From a checkpoint of a small segmentation model.
Model: 6.65M parameters, 64-pixel images, encoder arch vit, encoder patch size [8, 8], encoder layers 12, encoder width 192, decoder norm batchnorm, decoder activation relu.
Training: 6000 steps, batches of 384.
Data: trained on analogue clock faces, 195000 training examples.
Rows from block 7 of the encoder, named by matrix and row number. Rows with one number belong to one attention dimension. Each number is 200 + 20 x the weight over its row's rms, rounded and kept within 0 to 999. All counts start at 0. After the name is the row's rms in percent of the matrix's.
# q: attention query, key and value (stacked) (encoder.blocks.7.attn.qkv.weight, 576x192, the q third), inputs 96-191
# k: attention query, key and value (stacked) (encoder.blocks.7.attn.qkv.weight, 576x192, the k third), inputs 96-191
q.148,091,201,217,187,232,192,194,194,178,190,183,188,189,224,179,200,164,240,194,201,183,177,197,183,177,209,183,202,230,193,182,206,207,194,227,202,164,191,204,234,213,186,210,184,213,178,195,191,199,226,226,213,167,205,197,212,227,225,166,212,218,228,214,204,196,212,164,233,225,206,232,206,225,187,191,205,221,171,199,190,195,174,201,186,235,185,184,201,210,172,197,196,194,198,173,178,186
k.148,091,172,214,172,218,223,207,243,200,221,214,174,189,214,200,208,173,166,201,191,219,208,171,209,205,198,176,184,164,223,172,228,194,195,199,173,176,182,186,179,228,209,219,240,221,220,222,195,179,215,232,207,221,215,200,214,154,170,192,202,227,193,239,199,206,213,192,212,201,199,196,209,192,237,238,196,179,230,180,170,183,199,195,228,184,166,196,188,199,205,152,204,189,166,185,187,233
q.149,112,201,244,187,184,246,167,178,207,212,221,186,208,189,173,176,196,199,196,212,190,184,208,222,211,236,215,211,205,187,217,206,234,194,196,177,219,220,197,192,214,198,228,200,217,221,228,199,200,185,214,184,226,194,170,218,213,215,180,189,204,221,172,193,194,182,161,160,226,211,185,152,217,189,199,202,198,187,167,215,202,194,170,193,206,207,197,220,194,184,166,186,215,181,204,165,237
k.149,114,221,221,185,212,208,224,185,176,213,214,193,180,217,159,192,154,198,178,220,219,218,182,193,213,199,185,164,212,206,188,192,180,210,199,180,201,235,185,226,197,208,183,208,181,193,182,191,170,229,200,198,176,259,210,207,209,152,183,197,220,239,241,230,187,201,205,217,193,216,202,199,231,177,220,184,210,172,152,229,217,212,186,206,199,219,207,211,176,178,218,157,183,222,210,191,211
q.150,096,232,236,200,173,217,220,177,197,197,212,217,193,170,215,210,198,196,185,219,225,240,202,193,184,159,183,208,208,177,204,177,207,172,210,215,170,210,187,202,221,214,164,218,197,169,223,179,162,188,241,213,180,204,222,197,232,207,208,213,206,184,200,218,225,210,180,234,202,175,200,243,178,181,188,201,195,198,165,203,196,222,173,205,181,228,201,203,174,194,216,212,187,163,215,215,204
k.150,104,164,207,231,205,225,194,204,194,212,225,234,184,202,188,217,203,193,213,228,192,189,169,223,186,209,192,204,187,178,168,209,187,214,180,212,212,198,201,202,218,227,204,214,192,174,215,161,206,221,231,190,218,176,163,219,199,165,191,197,218,199,186,207,232,166,206,192,196,199,170,185,197,214,169,221,216,220,178,196,188,191,170,203,201,195,190,174,223,201,213,200,191,231,174,221,190
q.151,114,163,207,223,196,246,199,224,170,184,229,159,216,187,192,165,188,207,205,194,192,264,174,200,211,201,188,212,192,219,193,196,196,186,225,179,182,194,183,169,185,179,241,200,232,193,208,180,176,213,183,240,217,184,216,215,217,208,203,196,175,184,200,194,195,209,180,206,204,228,204,208,176,238,199,207,206,189,204,209,207,185,223,199,240,207,202,222,219,195,186,154,191,192,199,189,195
k.151,106,180,262,167,171,210,195,182,155,216,187,196,171,204,205,189,199,244,166,198,191,204,149,202,186,200,208,205,200,184,222,222,217,218,208,200,226,232,184,260,198,205,192,174,229,204,237,211,227,184,192,203,198,208,214,208,194,166,220,212,217,187,167,201,191,153,204,206,196,214,213,222,182,175,228,197,204,199,188,219,197,214,180,199,204,198,191,209,197,176,235,214,176,204,224,195,200
q.152,089,190,217,227,197,194,185,194,180,209,206,196,194,203,188,195,198,206,210,203,179,189,206,197,185,192,197,194,231,204,213,206,171,229,174,193,204,190,175,225,206,171,182,265,161,191,201,195,214,208,159,211,181,225,185,181,214,202,168,228,185,201,216,178,228,185,218,179,211,170,185,206,230,178,226,173,168,222,185,168,212,210,205,228,164,226,176,192,174,213,234,188,184,206,223,176,174
k.152,089,200,216,187,182,213,186,201,198,168,237,217,195,216,192,177,232,233,226,246,153,197,187,198,196,202,186,173,175,196,199,197,205,194,166,226,226,180,197,217,193,206,184,185,191,188,208,208,202,214,214,210,210,178,184,198,198,204,201,242,161,195,164,227,189,209,207,177,245,170,224,176,190,189,164,195,195,170,225,167,211,215,190,219,179,210,205,214,193,201,201,201,195,143,190,216,189
q.153,096,171,218,199,200,204,208,179,187,210,211,204,208,181,186,191,208,168,199,204,198,216,220,191,220,203,191,159,198,194,230,224,174,216,232,268,207,197,185,188,206,163,213,199,194,201,209,203,173,237,163,219,202,170,186,208,246,220,179,190,179,187,226,209,197,223,208,169,172,196,186,246,217,191,174,226,216,179,204,198,203,211,194,220,211,171,192,220,202,156,198,173,218,226,191,204,220
k.153,093,186,183,209,175,193,195,205,232,255,188,193,207,212,199,215,207,172,212,207,220,183,207,173,211,192,205,196,247,213,173,220,175,246,212,195,219,213,246,204,213,190,204,224,189,200,243,217,185,214,215,185,172,206,219,212,169,176,191,179,186,218,162,206,199,202,215,252,206,175,217,201,193,223,210,201,196,175,202,217,182,216,212,193,158,211,181,204,218,241,204,200,191,208,200,183,185
q.154,098,206,209,182,187,209,150,190,218,212,223,204,207,177,175,220,161,171,196,229,174,220,181,188,201,178,210,209,180,193,229,170,224,178,196,222,175,269,205,207,215,190,229,201,192,176,212,207,162,217,207,220,197,204,237,211,219,226,186,203,187,197,178,226,206,217,197,206,222,163,198,240,210,195,214,210,189,209,204,198,187,189,209,210,205,215,227,212,169,190,164,193,212,193,218,208,190
k.154,100,174,253,213,147,217,226,182,210,232,198,209,195,176,202,199,199,192,237,223,210,220,191,223,211,221,179,194,186,199,205,199,173,254,188,215,238,185,176,224,236,220,222,218,213,175,254,200,192,196,231,199,172,199,170,193,182,200,183,195,178,195,216,235,191,176,202,197,204,165,231,232,210,196,211,188,196,180,190,213,227,219,188,204,187,216,185,219,178,184,164,212,173,186,190,211,175
q.155,097,196,212,220,189,171,177,185,181,220,187,209,207,204,209,229,189,183,190,176,196,204,169,171,155,193,194,182,216,179,188,211,211,246,224,204,204,153,175,172,173,203,185,176,174,188,205,207,194,200,176,220,244,238,221,182,237,210,197,225,228,202,208,201,216,214,234,191,192,199,205,185,195,199,186,196,234,198,191,185,191,195,192,204,225,218,196,193,233,195,204,202,192,173,196,189,164
k.155,093,180,206,225,182,207,248,163,189,168,199,190,185,181,211,213,217,216,190,187,234,203,180,192,189,185,195,187,190,192,250,172,186,149,152,206,171,184,161,196,214,212,197,209,212,179,185,212,238,200,201,230,220,208,196,175,194,194,208,206,160,186,183,179,234,231,173,218,189,203,183,216,243,196,179,158,197,186,213,185,218,215,197,204,196,211,199,206,204,205,185,237,207,161,216,199,184
q.156,101,175,184,219,187,209,204,197,210,204,249,219,221,178,162,191,176,181,194,229,174,250,231,199,173,141,188,205,197,233,214,207,188,185,184,213,197,195,196,217,214,233,202,204,185,220,212,201,196,173,164,196,185,191,224,177,221,160,207,203,199,176,242,144,221,201,214,186,190,203,189,201,202,190,212,218,220,205,173,222,222,203,203,222,193,203,218,178,223,144,201,219,229,229,181,197,164
k.156,101,223,169,217,190,191,215,173,194,234,213,226,186,188,235,190,188,221,216,224,220,186,219,206,212,222,171,236,190,203,207,168,202,234,188,180,201,211,248,224,218,199,229,226,167,165,214,170,204,211,173,207,226,225,214,212,205,204,198,174,209,217,206,170,190,172,203,205,213,188,203,177,227,200,181,219,215,208,192,202,190,191,201,213,171,175,182,179,204,210,200,202,188,217,196,190,215
q.157,100,174,214,172,218,212,207,181,201,192,234,196,188,201,193,191,172,198,214,174,216,192,174,209,197,185,204,208,185,186,218,215,199,208,234,217,200,183,237,195,212,203,215,249,216,208,178,158,192,214,198,221,197,183,157,209,220,201,198,175,228,184,191,179,180,191,224,202,198,197,201,225,168,210,170,198,196,215,240,188,201,212,167,203,229,225,184,210,183,206,160,193,200,203,179,173,169
k.157,098,196,171,237,201,217,203,187,231,201,196,200,194,184,163,202,194,188,186,214,176,191,206,204,221,203,217,202,168,185,234,188,210,197,197,218,206,208,243,206,187,196,181,194,174,249,227,210,204,196,203,182,227,181,225,216,188,185,232,187,188,165,183,178,205,216,248,191,214,187,189,216,186,187,215,163,194,202,180,215,184,194,194,228,226,209,180,214,209,257,203,193,218,192,202,224,210
q.158,108,172,190,195,222,228,207,189,203,204,210,187,208,214,176,210,186,154,223,191,178,236,215,180,192,194,230,174,172,186,222,231,168,182,211,229,194,216,185,211,199,150,195,196,221,197,212,206,181,207,201,255,204,222,206,222,187,220,199,224,207,197,224,163,187,214,224,198,195,199,170,202,205,195,215,226,188,189,198,256,193,192,174,229,233,167,203,203,199,183,179,208,211,197,205,200,224
k.158,110,200,205,179,152,164,205,217,192,261,233,221,183,183,192,205,217,231,214,216,195,206,184,209,227,201,196,228,186,185,233,192,181,195,183,200,210,242,247,215,201,250,237,242,182,205,221,207,174,206,219,202,180,219,185,234,177,167,191,203,210,199,203,181,189,210,194,179,193,193,203,189,175,200,161,187,220,171,204,193,207,199,184,179,199,214,205,211,194,186,190,211,198,173,193,214,167
q.159,107,217,193,200,186,180,197,180,223,173,185,155,222,239,185,195,213,231,204,200,189,176,229,226,213,177,193,217,188,212,176,195,213,186,186,180,214,202,180,223,215,205,193,204,209,228,231,173,181,220,222,218,185,196,231,203,210,209,198,195,206,198,254,172,219,206,196,167,227,208,220,191,219,157,190,176,176,195,245,213,178,179,220,228,208,185,204,222,216,189,201,196,208,221,182,236,258
k.159,104,180,193,193,158,152,217,213,189,181,200,200,204,196,213,213,200,211,253,215,187,211,187,178,190,231,205,245,197,243,219,187,187,197,213,191,165,207,227,228,186,204,218,233,188,251,200,171,196,250,231,202,163,222,213,215,207,227,189,200,223,228,198,217,193,215,204,188,213,196,183,197,227,205,197,210,196,193,190,197,190,201,201,236,233,162,206,198,212,213,184,202,191,198,200,214,203
q.160,094,202,218,193,210,207,204,181,220,223,226,227,201,187,229,188,181,174,184,228,183,210,180,186,204,220,222,188,185,209,219,149,229,214,242,212,195,208,210,212,201,221,171,189,210,187,179,191,188,187,197,176,186,202,190,169,184,234,206,201,181,206,218,212,226,205,211,195,194,200,212,202,222,185,197,187,194,200,174,197,175,222,191,255,228,189,254,233,176,218,194,215,200,156,205,194,196
k.160,099,148,225,164,196,183,230,182,217,218,236,201,209,193,215,217,228,182,186,176,182,204,168,203,186,212,166,167,188,179,161,173,190,180,208,224,209,221,187,193,207,170,197,207,205,216,191,190,227,241,172,207,202,196,204,204,219,230,202,190,179,184,202,205,203,201,193,196,216,167,197,182,217,219,194,187,184,199,201,203,234,159,234,192,214,175,194,183,229,239,182,183,180,176,201,213,195
q.161,100,214,210,186,186,186,189,171,203,212,203,226,177,158,196,222,209,190,166,188,192,217,181,181,220,202,188,174,224,225,169,192,154,186,236,187,200,170,220,185,229,165,223,203,182,208,208,208,188,207,184,212,208,219,205,210,185,210,200,191,222,208,201,214,226,138,209,230,184,201,203,225,193,191,222,217,218,192,204,186,207,184,203,202,221,253,194,201,213,245,231,183,175,181,181,182,192
k.161,101,175,182,193,200,201,170,164,201,190,191,237,175,200,205,176,213,174,194,189,229,208,200,201,167,227,223,193,179,162,267,176,203,244,185,190,232,206,221,193,159,178,190,211,171,203,203,208,190,223,213,170,195,189,244,192,185,197,220,207,202,193,187,205,188,229,210,213,180,206,226,205,192,188,213,184,222,171,190,223,180,198,189,221,210,195,193,222,200,179,219,229,221,209,166,205,183
q.162,093,193,177,174,204,212,203,224,173,223,236,184,197,196,207,191,146,184,202,202,195,210,213,208,202,205,236,190,181,231,206,176,206,259,214,165,256,214,226,211,225,198,188,202,145,219,211,195,164,213,214,220,189,197,190,191,180,170,195,178,220,187,194,204,207,210,205,168,228,221,196,222,168,220,173,205,177,193,217,189,181,209,199,197,237,202,222,225,181,199,203,192,191,197,172,159,211
k.162,089,177,200,218,175,174,204,204,177,207,218,191,161,217,200,198,194,196,201,190,193,223,197,188,229,246,198,205,239,247,196,198,193,230,208,229,227,188,183,171,170,172,230,195,186,221,185,187,201,202,200,182,177,171,229,192,155,198,170,181,191,193,233,191,206,166,228,186,193,217,192,178,180,193,196,196,178,215,164,206,223,197,216,197,202,217,191,154,236,190,212,202,205,205,205,196,200
q.163,100,193,178,236,191,174,201,189,206,203,235,209,211,210,183,208,222,240,182,231,219,184,210,230,192,199,195,230,231,183,197,216,195,200,211,214,166,196,167,196,241,209,201,213,212,184,198,228,235,196,208,224,207,176,223,172,207,206,205,206,192,213,176,196,180,207,209,200,211,189,203,193,170,169,227,222,207,172,227,200,188,178,199,191,170,230,186,222,225,214,193,194,179,241,179,210,211
k.163,104,228,186,212,214,227,203,213,216,176,194,187,209,208,204,207,253,217,180,197,223,206,177,229,207,189,218,249,191,203,178,203,191,197,185,224,218,226,205,200,203,195,213,162,202,196,185,189,184,180,217,201,209,204,187,188,201,189,164,218,205,224,170,196,184,172,203,221,212,198,208,236,155,194,192,198,195,184,185,191,209,202,209,211,204,161,182,182,194,197,215,199,194,224,193,208,181
q.164,091,183,190,202,191,207,171,209,213,206,197,237,173,212,204,180,193,196,204,223,198,210,212,199,235,174,214,215,171,181,223,170,228,211,213,199,216,200,192,227,217,211,196,190,179,181,222,219,175,194,233,178,198,215,185,203,203,203,225,213,208,222,188,206,220,192,204,188,264,232,212,206,206,203,143,169,203,190,237,192,156,213,181,174,214,206,178,206,188,212,226,193,205,201,197,159,188
k.164,090,206,178,210,198,206,171,238,187,187,206,203,182,220,183,227,217,197,187,209,190,188,208,207,185,227,216,206,206,223,198,169,165,194,212,182,196,194,194,186,204,203,187,176,194,203,222,199,240,196,213,203,208,203,189,230,167,168,204,229,222,172,222,189,207,189,177,202,207,175,200,200,201,187,214,218,178,191,218,203,246,233,187,177,202,205,213,213,211,229,239,204,230,227,217,228,195